{
  "arch": "crnn",
  "model": "sound classifier",
  "dataset": "chords played on synthesised instruments",
  "train_examples": 52083,
  "gain_aug_db": 10,
  "input": "waveform_16khz",
  "targets": ["root"],
  "num_classes": 12,
  "norm": "batchnorm",
  "activation": "relu",
  "depths": [1, 1, 2, 1],
  "kernel_size": 3,
  "wave_channels": 64,
  "wave_strides": [5, 4, 4, 2],
  "widths": [96, 144, 208, 320],
  "rnn_width": 192,
  "rnn": "gru",
  "bidirectional": true,
  "rnn_residual": true,
  "rnn_layers": 4,
  "label_smoothing": 0.1,
  "loss": "cross_entropy",
  "optimizer": "muon",
  "muon_scale": "original",
  "lr": 0.0087,
  "momentum": 0.95,
  "nesterov": true,
  "orthogonalizer": "newton_schulz_5",
  "adamw_lr_other_params": 0.0013,
  "grad_clip": 1.0,
  "ema_decay": 0.99,
  "steps": 5400,
  "batch_size": 256,
  "epochs": 26.5,
  "lr_schedule": "cosine",
  "final_lr_fraction": 0.1,
  "warmup_steps": 100,
  "weight_decay": 0.04,
  "adamw_weight_decay_other_params": 0
}
Rows from block 3 of a small sound classifier, named by matrix and row number. Each number is 128 + 32 x the weight over its row's rms, rounded and kept within 0 to 255. All counts start at 0. Numbers have three digits each. After the name is the row's rms in percent of the matrix's.
After each channel's rows are labels from the 100 clips, of 14848, where the channel reaches its highest value: "strongest on" is what is common among them. Only what is clearly more common there than usual is listed. The data: chords played on synthesised instruments. In brackets: how many of the 100.
# conv: width-3 conv (model.blocks.3.conv.weight, 208x208x3, each kernel summed), inputs 140-207

conv.27 105:133101193116145110131129100130164139119119137123215140149110088119146105092143056138114081199124181143126176020118171107174103159107115119116090101117174088091154130085255082104132069158083123108098100126
strongest on: the note C (100); the note G (62); root: C (55); clipping (26)

conv.77 098:173107162157133084039073159095140112138089111075097105086142127118120077137094119145130112111175140126124162136086156157091057095156086079165187121141129123119137136167088177158102138161110172142119059110
strongest on: the note D (77); root: A# (34); root: D (28); clipping (25)

conv.198 092:092151046138102172155085077156138097127094100158126099125133163150127109097114136100154170123082092126130124119171104095111082112112117133114084063078150054170131125084140102202129103117157130120132055118
strongest on: root: D# (25)

conv.192 094:117172163207151125138153177152124043138073123109123134059163119097116087153135100178184105071143173156119129109091113115123137137133073182156194140174114132148126150121179139050139163109223119152040167118
strongest on: the note A# (85); the note C# (62); clipping (42); text has "clipped" (42)

conv.117 122:141152113115189149121091114157118111168135110097114108138103112119126128093142116114139115099104136118139135157158116155082145138176143176105255121123096161167151153170116098140117056132142107166131206115
strongest on: the note C# (100); root: C# (47); clipping (30); text has "clipped" (30)

conv.108 105:102127146182121135115084125131114116148157092124143128111097116100157077127142113099056118103119124123142094147110176121136095079120172088180128110132141136110075096120127130080148107121179140087145082119
strongest on: the note E (66); the note A (61); clipping (31); text has "clipped" (31)

conv.40 105:153170140133153116087119171122126111183033117103136175121154106166105099066131133144123186136164117190117141113061094175141118094203079157082155113074164175119105062133133127138141138131139135098084136088
strongest on: the note E (65); clipping (45); text has "clipped" (45); root: A (38)

conv.101 111:131140142088152083113129108108130166155135110123183201094142153136173123100175190112103153106070139144162148110108150180105138141071140141138074170168111142155125104078142122131128176053143087091130009116
strongest on: the note A (74); root: A (40); clipping (30); text has "clipped" (30)

conv.147 097:136155133143140075188155173163157125122115189127102056127120127159109140134084140112142132128163100093154103208140129102172178136108052078150118159102165159114102143144145095123096146167112069185171178146
strongest on: the note C# (61); clipping (40); text has "clipped" (40)

conv.55 103:140129158122098097115111133146139084073207190132149069159100114164162111157087136153095122134089131139109095171104132121109079124090090121191139090082172157067065192113089130134140101164107177107098101113
strongest on: the note D (82); the note B (67); root: B (39)

conv.62 103:111111106128123113074112129136212072069119131124113216131102169186136144147102131059118082184090105174107119144103143096078110099118131155107100094131149132104163160157112188119141116143157140102083114142
strongest on: the note A# (90); the note F (61); root: A# (44); clipping (36)

conv.204 091:109105096144169122132102116133126075117079083089124165172119163032119115184049107110180098100167104086151131070073100093135121112079103123210113142053169084082148098141181113132081086184162092124141090104
strongest on: the note F# (95); the note D (64); root: D (34); root: B (26)

conv.187 092:076112113213147135126160104117185140156126146133163085149107116088071190151136128138098110143138112111097071167143074113183126117177118162145119165135133087132126061129071098091127108080120137121122137106
strongest on: the note A (100); root: A (45)

conv.38 098:111164113067099139175167165149104104144119110157160109110108137135093143138078128086107114102076140088098134096169166106099095159120150156116126062178093145156107125149064160141130194149148059116117129168
strongest on: clipping (30); text has "clipped" (30)

conv.63 092:173087099055085166115112093123165147119119106095160110099129103178144173101173106123142102147146090101092097143068142031126119162115093075142112114161185126137165165148164111133094117123080172131110111157
strongest on: the note F (70); the note A# (64); the note C# (61); root: A# (42)

conv.22 104:148085093071157117166143145117100111153179132091136173090112082125133109131082118100104061113143131135114195165089177107127145108131146087141176091153103135097066141110152109108121106162161160145128131165
strongest on: the note C# (66); the note E (63); clipping (33); text has "clipped" (33)

conv.174 105:151126103164135113110133144108157150139081109145184172115144107133054199042123078083130142170121136110138158187137150118133067182177098098110140143075103143161108120082140078104150134183080091109127175156
strongest on: the note C (76); the note D# (65); root: C (42); clipping (39)

conv.104 092:162078167113093084130175094159146148131156149168157176106084096148084135116164117166097156144140112146138150163136178103136147090123095124152118073057137135165119078105198157120133120084114066110153137117
strongest on: the note C (82); the note G (69); root: C (59); clipping (40)

conv.151 109:141105205144164177072107108122118135094073187103160168113125152123148136119091127101145167133123100179193163154132107131123146121176119109109141149133117139145068000144117130156105160056108160129152088096
strongest on: clipping (47); text has "clipped" (47); root: A (27)

conv.61 104:144102088126123122175108160116116084114133129139124123126136193151082095148137131131110154090088120134133067095119153096097133126094150150084072164177150166125101140154108172102156090148158145102159063175
strongest on: the note B (72); the note G# (65); clipping (39); text has "clipped" (39)

conv.195 092:099091121100147127097095119132147130135125141149136153112113130177085143127138161103102158142108162183074156189122084123163098150120146118125121051110140119114105133134143156147084134211143092096139066117
strongest on: the note A# (91); the note D (72); root: A# (49); clipping (31)

conv.57 095:141126073081113087210133116125121144117087135074099118146107145153166122124130121143134168114096114076177074177185117094114083095113217135095108115149141111115117127139104197130097120183127139028134184153
strongest on: clipping (39); text has "clipped" (39); root: A# (28)

conv.18 108:170067104107103126109132140069173147095143151084126133118125141169174085117102134140083159115091098107145132124104075146104124116148120160138150105093130123127095134129114125106128134255137190135123088101
strongest on: the note D (100); root: D (56)

conv.159 085:118153097122087142136117115117202106131121090151089100136123110126110072103098168109121108102092104173142131133114094094133124130141091108139070138216133100131122171098095160105105075141162114098148091110
strongest on: the note G# (100); root: C# (32); clipping (28); text has "clipped" (28)

conv.167 087:123138149160146150103116051108145107113122083141117105110110148109101100192100105082121150156100210132091117108128102134097120109166088120138134170178084088127134190130112095127051129139105126087114115130
strongest on: the note A# (94); the note G# (60); the note F (59); root: A# (53)

conv.2 122:141072119139122191171115157161115123121142122140138148138165141149112140127103113106118168105110089132122136149104154118088135130134167108137053123163171171091169119134201095122153160014203068177156011097
strongest on: the note F (72); root: F (51); clipping (38); text has "clipped" (38)

conv.176 086:085090119172139094139134148114132151147078156165111145118138078105158150171165130097121109066109107121154153126134121117080158087092138170130169178167109143127111080127144131149144126147094151120114145142
strongest on: root: G (35); clipping (34); text has "clipped" (34)

conv.53 108:143111168166173159110189160149101074129255138128091125133183111161147149097255119125140119113128121136125146142118135092146091183151069120152131160094107065124124117114110163111097107119135111128090137090
strongest on: the note B (100); root: B (44)

conv.0 112:121157105103146126174199127127136128134151136167148102160190130123118094194121136116060141164090095199173098146134106132092138095106100160111149113122116191092163098129144097172171117039121125135120093125
strongest on: the note C# (99); root: C# (36); root: F# (34); clipping (29)

conv.98 112:134141124080138136140108153117113169186099142146159068162101195171076176141154157131157185101107145099151144073139117140135127149128176157089146088143102124148161114150063138157157183137123160090081125105
strongest on: clipping (64); text has "clipped" (64); root: E (25)

conv.129 093:121172134140132116146098103127083090159096127166174137113134080161147078130091121148157151110117124177141111172139133096141096142066176089139103131120096093104163127152139068104057091255160093157099126110
strongest on: the note D (100); root: D (58)

conv.180 101:060096085112115190148144148101191073106104142138118142105169145127151109127081078085151085110157133130138151134102122141108135127146158136116187161142097178120129194170128121077116127055089119147154150119
strongest on: the note C# (64); clipping (33); text has "clipped" (33); root: A# (26)

conv.8 105:089087124119129094184154212137113162097159146156144151151136203113106153113232150107146151128061135097153130109085105143135145166136132106106046152160124175177160138109172122117096091076168128129070052128
strongest on: the note B (71); clipping (36); text has "clipped" (36); root: E (32)

conv.93 097:104083101158094146133142177157163155134083137155129134150128117078090206109103066196138077073128109125118075177159211115085153135088098143097106146091115113116118097135147124118154102135089074186048111159
strongest on: the note A (77); clipping (34); text has "clipped" (34); root: A (26)

conv.86 101:157136110171122129077147132133152157101242073130118166110112139105143129143173135094142108103099119156148159160096126091143153157094105170098073088160190165084131073111163088123132149146173129132115050156
strongest on: the note G# (66); root: G# (34); clipping (32); text has "clipped" (32)

conv.70 086:086121052120124112031086116124101067123095097113178156105147136147126168111040089190141125143072111155154101208161181123180117097118098140082099101091151121113151175188118195154097152159120141102128134096
strongest on: the note D (62); clipping (32); text has "clipped" (32)

conv.107 109:156098162108162162140143095150106144102158109082087122087146113091104146122130094086132149093108140185121121096132153181102145113118100128140127147156139108119154117128168145097158183166141144072162163178
strongest on: the note D# (65); clipping (34); text has "clipped" (34); root: G# (33)

conv.74 093:139107132127148128141127078101063100117182122107129125153054095132124122117206167148161073138100128123139085077173076158134106086126172137139185087114114164125107114141146134032087188128125098148123145134
strongest on: the note F# (60)

conv.119 103:105132171216133080146118090159127184149123137114156159142127075097177075138095161106072111057191113146076133188100114100152129113135072094144098189170166117131138130151129137129117138130125151155127172107
strongest on: the note F# (89); the note C# (64); root: F# (52)

conv.155 108:133132126137067153170158096131111083138165133147102247114056094118150174116092116137154164186109145082076118211160114131124176087133131095131089078093124143133180156159129177109147045121103092164087062150
strongest on: the note C (93); root: C (50); clipping (27); text has "clipped" (27)

conv.47 105:139131176131109116117169135135099142099138129082092138121126116129193098122099083073120114083099159142158146227140093152111138119105149100181075119158114134088118078104151107118137148117114109136115087114
strongest on: the note C (100); root: C (40)

conv.13 096:091134110120094125122133130116189098166133153117073151115112134103085132132092134138141130155122131119133090135131165122114148102137149104114066102134127078120119104059166129105150121255140139114137175129
strongest on: the note D (99); root: D (59); clipping (26); text has "clipped" (26)

conv.150 105:079158114188145066104124091147135083121122147113117159111123086186113094112114221135150124120136118108113133126045075126097144114127071151145174119114139112112150163130124090121110106255105132112116125177
strongest on: the note D (98); root: D (47); clipping (25); text has "clipped" (25)

conv.49 093:157087134120106163128140105124129155130162095165148170104093150108124140184083153128148166161126141141130122173116117086118098116169088142125095114092119172194195116116156111097125153055155172091100166101
strongest on: the note C (67); clipping (43); text has "clipped" (43); root: C (38)

conv.54 096:111192172143126129115120084074155123166099114080088142098117124122126110045076118101161141097133167145185100105114170135133124112103101139103121133099169066180123146135091024104120063115163135125124126150
strongest on: the note D# (89); the note A# (73); root: D# (67)

conv.69 112:082132123144129162113104223139065095156229132142091054135084081145123082144184133122136121154087106156076138152147145142139125138121091111155156104150123101104121154092123150117147131145150104179110115107
strongest on: the note B (97); root: B (29); root: G# (28)

conv.65 108:149101174116136108158089128095141107111117142087219181128102104139134136138158059128108138157125168105155152003176169086151119066136099137096115110166153153118091114099154126101145119127097135057093148097
strongest on: the note C (100); root: C (34)

conv.88 099:159137140118142150114091169131103127140096138185121110126095132149109131225133187128129177130057118107127058169092073135133163091188098146077116115106116123178146140103147119126119106178154147104109131127
strongest on: the note A# (82); clipping (36); text has "clipped" (36); root: D# (32)

conv.42 095:174149156089150131060118187129198100112159079148099065096105113111123168126134142099120147074110120159204143135108092104090123181163098167073193124089093197104127090156062140080189132127165175187086195166
strongest on: the note C# (95); the note G# (61); root: C# (45); root: F# (27)

conv.68 095:156105147152095049114101169149111099143126152100110128163136113134111141111114157142089165076137154109138084140177155092111116097156178117140096144028110128133072134107154163081110117130083112126106166152
strongest on: root: F# (31); clipping (25); text has "clipped" (25)

conv.3 102:081139150192179097063178173141140140158153130087155115058030139183108127141083130146156107140139118119102150136126173100118114126131160122122195167164138103160124099110140134095126136097076124182123222126
strongest on: the note C# (90); clipping (33); text has "clipped" (33)

conv.82 102:177121126137228136068134163132157135125123093111115130138129150109115146103081122184131151143159103128100153119136152103176110082140105081110124135177137141130105119109099152114134117155121122141180126104
strongest on: the note E (100); clipping (43); text has "clipped" (43); root: E (39)

conv.115 088:152133161154183106102173179113129087154100108091135171096131130117104102150121167101098120122158137070142150175086184092144145138067160122171117125055122098124117148079147072133111079163134097082174124138
strongest on: the note G (97); root: G (49); clipping (32); text has "clipped" (32)

conv.140 092:122101134103162111150127164111109060138051140107111102109129134130159110145136133120168130160084127182148147085157134148121103064117122157135142141073160117100182116169133124123116127126102120155128143114
strongest on: clipping (39); text has "clipped" (39); root: A (28)

conv.4 096:123106173133191109120087118144093113149152141143137109096117079150121095180067153125069098077108133094156119130108182063129100114097149166121076108070154116098148155056155120151096103108125170094174069093
strongest on: the note G (100); root: G (49); clipping (29); text has "clipped" (29)